Weights of a small image captioner.
Training: adamw at rate 0.00082, 12000 steps, batches of 128.
Data: trained on simulated grey scan slices of phantoms with and without marks, 61250 training examples.
Rows from block 2 of the text decoder, named by matrix and row number. Rows with one number belong to one attention dimension. Each number is 500 + 40 x the weight over the matrix's rms, rounded and kept within 0 to 999. All counts start at 0. Numbers have three digits each.
# q: attention query (decoder.blocks.2.attn.q.weight, 384x384), inputs 288-383
# k: attention key (decoder.blocks.2.attn.k.weight, 384x384), inputs 288-383
q.327:469489484503510512488511531523516479542442517511559522516500499454553473470538515537489532464484525481489485488535479513536548576462505499534454536479445413536488539527527520496466481509541489546541503504483516517434474585536508476480509529526432427496502472536467555516577496483492496559
q.328:513553459432491469472478467463504498452536511551470478441502398500474511532487546509493474455511524558512523502483554505489481464520443520539570477541474489462488474528412501527511505507422471493516489534550564521483521595496514519459475506516521492535544488476435466449474497510493499473
q.329:452518488473507478500527513518513494533455499493553528501489494420529494496531527527502525456486544469502501489539466536538516569468484532551472554484411398504501531517508508487481467489536437510553525523470518508469482612562501476476517554563453451518497502507432553495551528495493495541
q.330:441486459388497488486497455517539493526474590553538439427475456447489482486455606532532507407542555524519504470506516556505470503482483541514465522531436403473497542558446521542464493495449418502580505554538484511499510570522571520380507579572491474551538451569449491470498506497488460520
q.331:537525502481494476509448487468490516464570482527449486458512451529456514515469486447497474525511453553500496507470511476460478429522481476494555455546534573496491455510461495522539529496471526470453503487551520493532526459449505532537472471476583574522495512442528423471398482505470508436
q.332:535533506485486495517456463457508508459577473507437497477512458530447514515473487441512490528494472515473539537482524486452471429535470483478549470523533585492491446505478481550520549513465522476457503498537510479554553443462509545507467473477567568516507514440523432485417485529497503427
q.333:505482482467495500530486450493528487481567493511435450457513483534459486473447493457539462502512480572512496506454535461454472407527479482453510444537519562463495494528407499511531547506466524471481489528574483540544547466440543550481473483475623555509500482477514430446379482504495472431
q.334:469535508468498479503501476482470489500494473478437475452495472525474515550495556459456512581427527460464520556469511459486458516520521526546550532531485487474512481446504488554477515441492434528538492532513538486585517450539510534469506522462484518486514531464422472451505528539546575506
q.335:504470486486507496514549445503461506507519579518534437482480472469497510505481518570495528431557544523541469424502572519500478508511484464453532386491507463526513512506484543477512509474452545492489471498485561552457513540462540483508536503509492479475514430578521520519478514451492411475
q.336:523503516481493499517470464460498508485566489493434457460514477538446521494452497461497482556493478530497504524470516472447464438532498494487534476556532564471512482486473476532522534496466519483464492509542497501552524420454516545485457464491576554505509532441515424478419496523516503450
q.337:477469538491546558514524500523459486541485479445485504525457557466489476476496496498498537562477483449498453508498490516481478556489563486437482511492533515527544523422544506473506491459573454548487552494454449480556497359467497443514522477469479503412463527536536507530506492514529504547
q.338:489472486426551513532524417499449512491529575510475451439432448402476518496442529561488544458535552508543460469494565509499478511520490474481515393510480433532523520486472547499491493460483488516499504522504546530518526510467545488506500488462512468468514495584445499490509500470524412480
q.339:529506463445503452516510440496503533484526554529524419450492422408470533512457522546510491410545541558550489474494539532513478452496427484500548425530484435482458512529438513492477504493446532485526467502546599585455509637486558507482494497531527478522495466563498493483451531469473419455
q.340:518431451458560512550526441508492527471544579520515445446411455429487510512437511580553558453565550555593461463466626518507464429537482478467466351527510441513477524508431539469501515483469538498505505519527544578515557495425565467526511474498540481435502437608508488491478497436514384449
q.341:519495498470488505512478477474517500473567493491430439459514468557454502460448505456546456532487491571507513538471526468456464408504494500458493460569537560460499487478440467543528543474449508484481500497549480527554534418435533551476459479480612564509501483451517424459386466525492487436
q.342:471527485509486465480494547483506538499440494522576521476513458462533505536514520479475477462466531494461534507546456547532508534511445529575539585485454425473485520516514489525470470507487456512539514519485555474469495603560506505502514541546474465541503533505453519465528547509493535546
q.343:488516530483489520489501493506510487509509442470406503502527546588471477495479481425503486630446459464471499547455456430441474507507555511458495559543554585498520516441501461543517508457504471504488496509506429467578506372508477533479496482451491571521504536422504442486480477538513575505
q.344:520503476452486490507479468472536488451592529520495467441526451491469500463441510500538489458528498592526497517468525488455477406487471500446513455567501542462481484511405481537525525507454531460475496539548504533518557499436539533480460505524581556524504483500509451482420487491459448422
q.345:522483473437514470512521426474515524480527541556523452424460443457480524546458526554503512464536557542537492471476582509516467456539435490534519395500485436505500489530437536485497505508435521493509486506533592576444548574472542487480533486492518458514559445538442485486479498462493433475
q.346:441486468472520488496556497516526508516438542518594480510434498432524491510520551560508526406539541491538501466542499579526509567476505536534459540485415361520494547548508520478455457485510417551578506535484512525463491621515526482464542568550444434505528483562444540505556527478516495544
q.347:488496555537525544544523534518454477561478450410474547552505562497495508492501473467477521607403489428467483539520468482485520563501530519483469552470533516525551510410577480479494499446577444570497545459450512442578467396518491487551504492464470505430472531491498538502524510537551562526
q.348:509557471467470445478447490473528481468525479529482481468540431560504514508509485475511452483501486547478542527490499498482486438522479497540538499545477518457469487519434493548500509520443477488502467527542532527496516556506505546431459498509531529598524506452445474437460495523474516484
q.349:508434518523541555537527527509485503535510488459483528518469584499482490468487507503519532561496468461508466497513469488493509541478553488477444498470548531522561492496558510470523514501550504505471534460481446447532489406486497482554516495471501509459480501507547520547508474488529473508
q.350:495533558566474520490489543492443491538425448467475553547515524548520510541543473457439495583423478406429492530517461469522541563519529497539517571460524509539521490469611492478503480484550497535470519469447508442511465413548430471554511485457446500484482545440514539525568498503519592550
q.351:520489510502499532482496505471512475486577480516446541493521515546474467484472487504499485525514464524532492509464495473456498469493514482440529461543541566498503476515503485500548537498529507477489491504517444499512513410448493487497469484500543540494513494503540466523454464513487506492
q.352:502576485435453565578446540486493428517490488519436505436501419493417532414462520459487413503427577529479477583531430481460568483443422524527492443567475445441520480464476442507468508539482449511545487422525549612479524508477490517404515482465499531528388476494450469515436475554521527472
q.353:489517458479525531567447468465518515588444527467538533443491415466488565488431553520505468451538543533454509516574463587508570578491502512573511513440516449501534529509518487524473454487474429511574607519489490488469535562545519480480469546526478452505491537534507512503491489513531483485
q.354:510467474537531483487540482491499526529450526499581530510460498490544507545490513512522560479538478518498528472516529542541527537530527503514502557394530486532477539526531514487521502479530478512539562556498474406489480516502519492579472549560478458479552511553549549501555495465498487497
q.355:537483510492473454477502525524509481455559505538386467507522486529481512481515495486495476522478493486529505498469540442467430429500530488475504456592528547484520465454462462513501503491468554505462407467504501562546509469500516520456521455478538511473505508443503468457474515515472513502
q.356:513410488568563446457545467510516586507495522488559515543477548502602460571504490543521570477568434469538514423471582538539467533537544491488502568419505538546475512550540569479534501468557551464483537572484466381501485490510490476612468538561471487489597513523540549511543541429478481490
q.357:492564480454496552556458495488483507553456493490516528478509454456486541471464530490505461510500526516468502526554433535486569557459485509557489511489504461490507510479528495516487487523500437483540549514521526532456514565488499492499503490482462469509466481505518500488470456515518488474
q.358:472521507485535540555471512474495489569461489485546545491495435514486575489453511507498482474492542536428464513576433542509586567463453511536516535462482450497505529524519501498478475516549441505542587494468494476490491560507493487501454545540471484512431510550522511546491472469532509514
k.327:465513451509482479495513412410506485435506532432487436474508505518496497573466490526495497472520522530499524459509494495536501503525451536473457518476535542499497571565484517574449495463444583540467521564535567441448476523427421494456406484552544455552523468483428463539446495475440432436
k.328:525495519481536452424571507517549523495543444511498506511512459544548488502554464517492559509520509509519485515497534420496430448528549532481542469486553531528444456511467435481525537510587455468571489473522479489579484467541429473550490531450427518463521484499521512497494474469485566502
k.329:491540473493511443483534452434512485462509505456482478488513489508494497569481505533502519495540535532533505457506499496539460508508486538479484525470571532542474537538470498556488496483435561537500543535528564472478451536467422455478399490530498444553498475507416479529435496428459489435
k.330:487509510507525430432598500492514489430527516510508520543595468544512536512517472552508581496508522501568529467482525478522425415560550570524543490438548514493422526548441437531462492465545502439553544521494501440572461452489445459564415524532471476548498469479482548561497464435453563500
k.331:524480556479523523502503548569495502536502452543516533511484512498516470442549485489491504535492482491480479562499518467467485471474538487525530483501449485515473428447517485438546534525554428453541456439487433533552517469585544512552579526457459560434499537523558513444557511532549561535
k.332:515469574485526534486486575589485519570514466539502567509482497492518496431546499485513496538486470516495454527496497490484502492482540469537527494507441474515474424446527462427544529529559424449522479428486432539559518466589564509553612501429449535465496528522568531444538509526544580539
k.333:515461560495515504478531580589479507524508459541499539538509484507524516453568472492501555542459500483520494528511521441479474424503538492550578473471457460495461454469491450442502509511603427402563495459468414528591522434567541504578560535463462528437488498505594541459578488524520621568
k.334:536522495444518514448497539456476489496526489482504516497463454465421516494502553555493479484519537565512439490559454509525467554407513501513479485514535483503448453468495496449531482476491462475485512419502561576485453530520461473508489455517425489528439491530455513472448484426465547478
k.335:480501564531472488458567503525508486483516469519541477560527482544526553484549435498497556509479487511497503507479516436496544412559543496466551504485501519470497544503463502561433457500549499486536501522453457456529507510479462501501499557436523482429537494474559505518569508528452472507
k.336:524479552474508531494478582595491520555504476540522577503476486491478503443559521492497500539473474476503457544508492499469472492474538466532532478504445472514478403435512461409521506511552423435521480434459440541571530462570565504541577524476469518432490515507571538442548490514535606560
k.337:500479465483448542533472538468464467508462535480543501512481490450460574495478539511511442494504489549496523541536486546503548547455459445503489514495461445467546522468492535492467437520454517472480525506452524532442497519465542515450517462514525487503464516493524487494527500503499460473
k.338:495465523487437460434555546523480458440529488506515496592508456515525588486549477526493529532486492548526486541519527438494511429504504519506581505455533474455468513472447453526443443484560479422561535516470468481531495486490460441526477516439477481465554464470518553549543450483412513464
k.339:495471551527517456431589494521484474500536435534520501565541473580556522485571428507492577506501498491532486512447551406460498376571550536465558490467520535501455474513459446542434484502602476454561522501526448436564477435523427481550475558460472531473538466481518510544564485494466530511
k.340:496513555494470484431559535507501468436529455543532477577544452523530607481563474487449555519449489504496528519509544441510529408517550505504607480482496497468486550458443483540414437471572491400558543521456427464542514474504474447549506579409466487469530464475581542565609471502432522489
k.341:528454553488510518502512572583487509535508495545524539512514474529534521445544488512484512526479494493505466521493507467460464474488541479550553475466458467503467435452513441435526507505579416413551480450468435535602521445568532536572575523485447538431486505504588520469556501537539603573
k.342:487532458511505460477509479430525499439495514465483483480511503511472477546470525534528489474534542515519487451512488491545461526505506543452457531506551533518462515521496490513503511524471563539487523490511561500488451507458441472460444483537487478552494488508448477515429490438447505451
k.343:525474497450506545516441540540476501545469508497501554458472510440477473473459558510492457506468488507506493502527481555474493567433484454585481456520455442521496436436526493399549516509497432487485478468480504595501526495542560522529561477514486509506467541509509528436504506503586530546
k.344:498485581490516504469538566600502502535523466559506557555524469508541525471585456496502550559454484511527498549493528446469467429507580507527548473487465485512445436467508431463497508521613434411564485475480413479606524420553521502579560545468454514442486498488558530478577489541514605536
k.345:481514553501495478410581476506521499460561468527496478535546448563552532493567460488468557520481509507499513501489532407503476403562559533460597487511548522456444497488451452531443483482587480449584536510486468439555496463495451419552485546418442514470555468487514562535545464489428537491
k.346:482516451504514449464540455447506485409521520460497466520537490521512532538482493542497539473515499524528522447524494506525461465552508576485484513473577545477480523578454502574464486464474558485499550560521531457471463503448428476473395490530500452565499478489451510577461473439443483448
k.347:522513429474489537582464532465440472531441543475499514493466506431419552521441581551515385469504503561488499504522473603505560594424433454555433504499462468503569492494530563454529487497403504517415523494494559573440515545474522514450501437573499491516423514522457464457443517485524464484
k.348:517498519472530493450528486537539530493532468523469556458509492532550453469530478505489547499517508464533468494476527470497413493499561540515496477476497530544458445489511462465551544525565445476538460443523476514569495479535485490557509505479431506494500525508496516483489500478521578510
k.349:478490513512471537565458526504463506537476534521518519522504503465454528491465531487504440523472487506479478534485488547500541508473474461533498518514452436477556512478501521471463488510463512486468518498463508527469527488483560495473550494515543518504472524481509507496524509532515466516
k.350:516512425484487546564409462449476499512450518444484526450419537461445458504430539505518400475548504508449480490520444572521567618430431471459416530534501488518568494480535566496564517516371520599421478486501577550405520558473528516425509459529536507541473536531433457471400541491529415475
k.351:493493518477481528501464522565468498556516477530532526499478510505526485469517492492494477532451475483491496551485529496431503516481501467541507476475477474507523480476492486469532527490546434454514474517514455525507521478528543527526580496482501553471485523493537483477550480533573523547
k.352:536615414547493553478501432430470555489449511456459471466466541444469523530500526557483459433545458522494482448532498592540480598497492507524460534496518553599502550506536553487560525437447511499419514493579547557429514575438462526470514453518471454523427526527416472523399520436521482454
k.353:505500453509526452508485456501511516507506472466482511432517533530524452537475487467484544512491485449467520496475521518526488507512518540528466531535515577555510464542487509516497570538458575525480484532541488449479490498474458538520530489511501539570513514503487454466486517491512505496
k.354:459471547457533472524510501538524481513527454529512528504531482586510414515501460439503539554479529502505521530466495460455515444522530518487535475506477506449460467538456474531466522521560506507529487506488490442551486396554493517517504514500522571535542466480535471468543469504488542545
k.355:558495468535411557487501523484468521521452528509491464536499491416483573433548522552502457442508495524472505484536471561494545516454499481507491509504500470499547539453556502485514436518445443521467511505439465573432552595456560466472483494484495428435455536513553559556484550539519435471
k.356:488378575432550455528529558550491440503570495535532550531533466550524439472522459445481533576458525481534492555464498430454530406523550517474546473506474455416497443496434428538463469556557484521581499508457447412600507445571531469502471535489537593488569455490574533458575468561485528537
k.357:519550459497530482499481433500525501506491480456455521452524544500516473524446511486464554495526498455493522453472486539551480522513538555544503510551545577598507482512488521470520584479470530499451492473580524489483533499506454540524524469515524544565516526483451465482445511484526515503
k.358:490535476480564472459466459488511490491529459458457519441506514537499447550460509458464538525518497472503506493484478482533464536531501528508508500544549553565462439523471511509529574502516544483487537471594573474521459425520435538509521477500472574579501497503441461453450470453487557515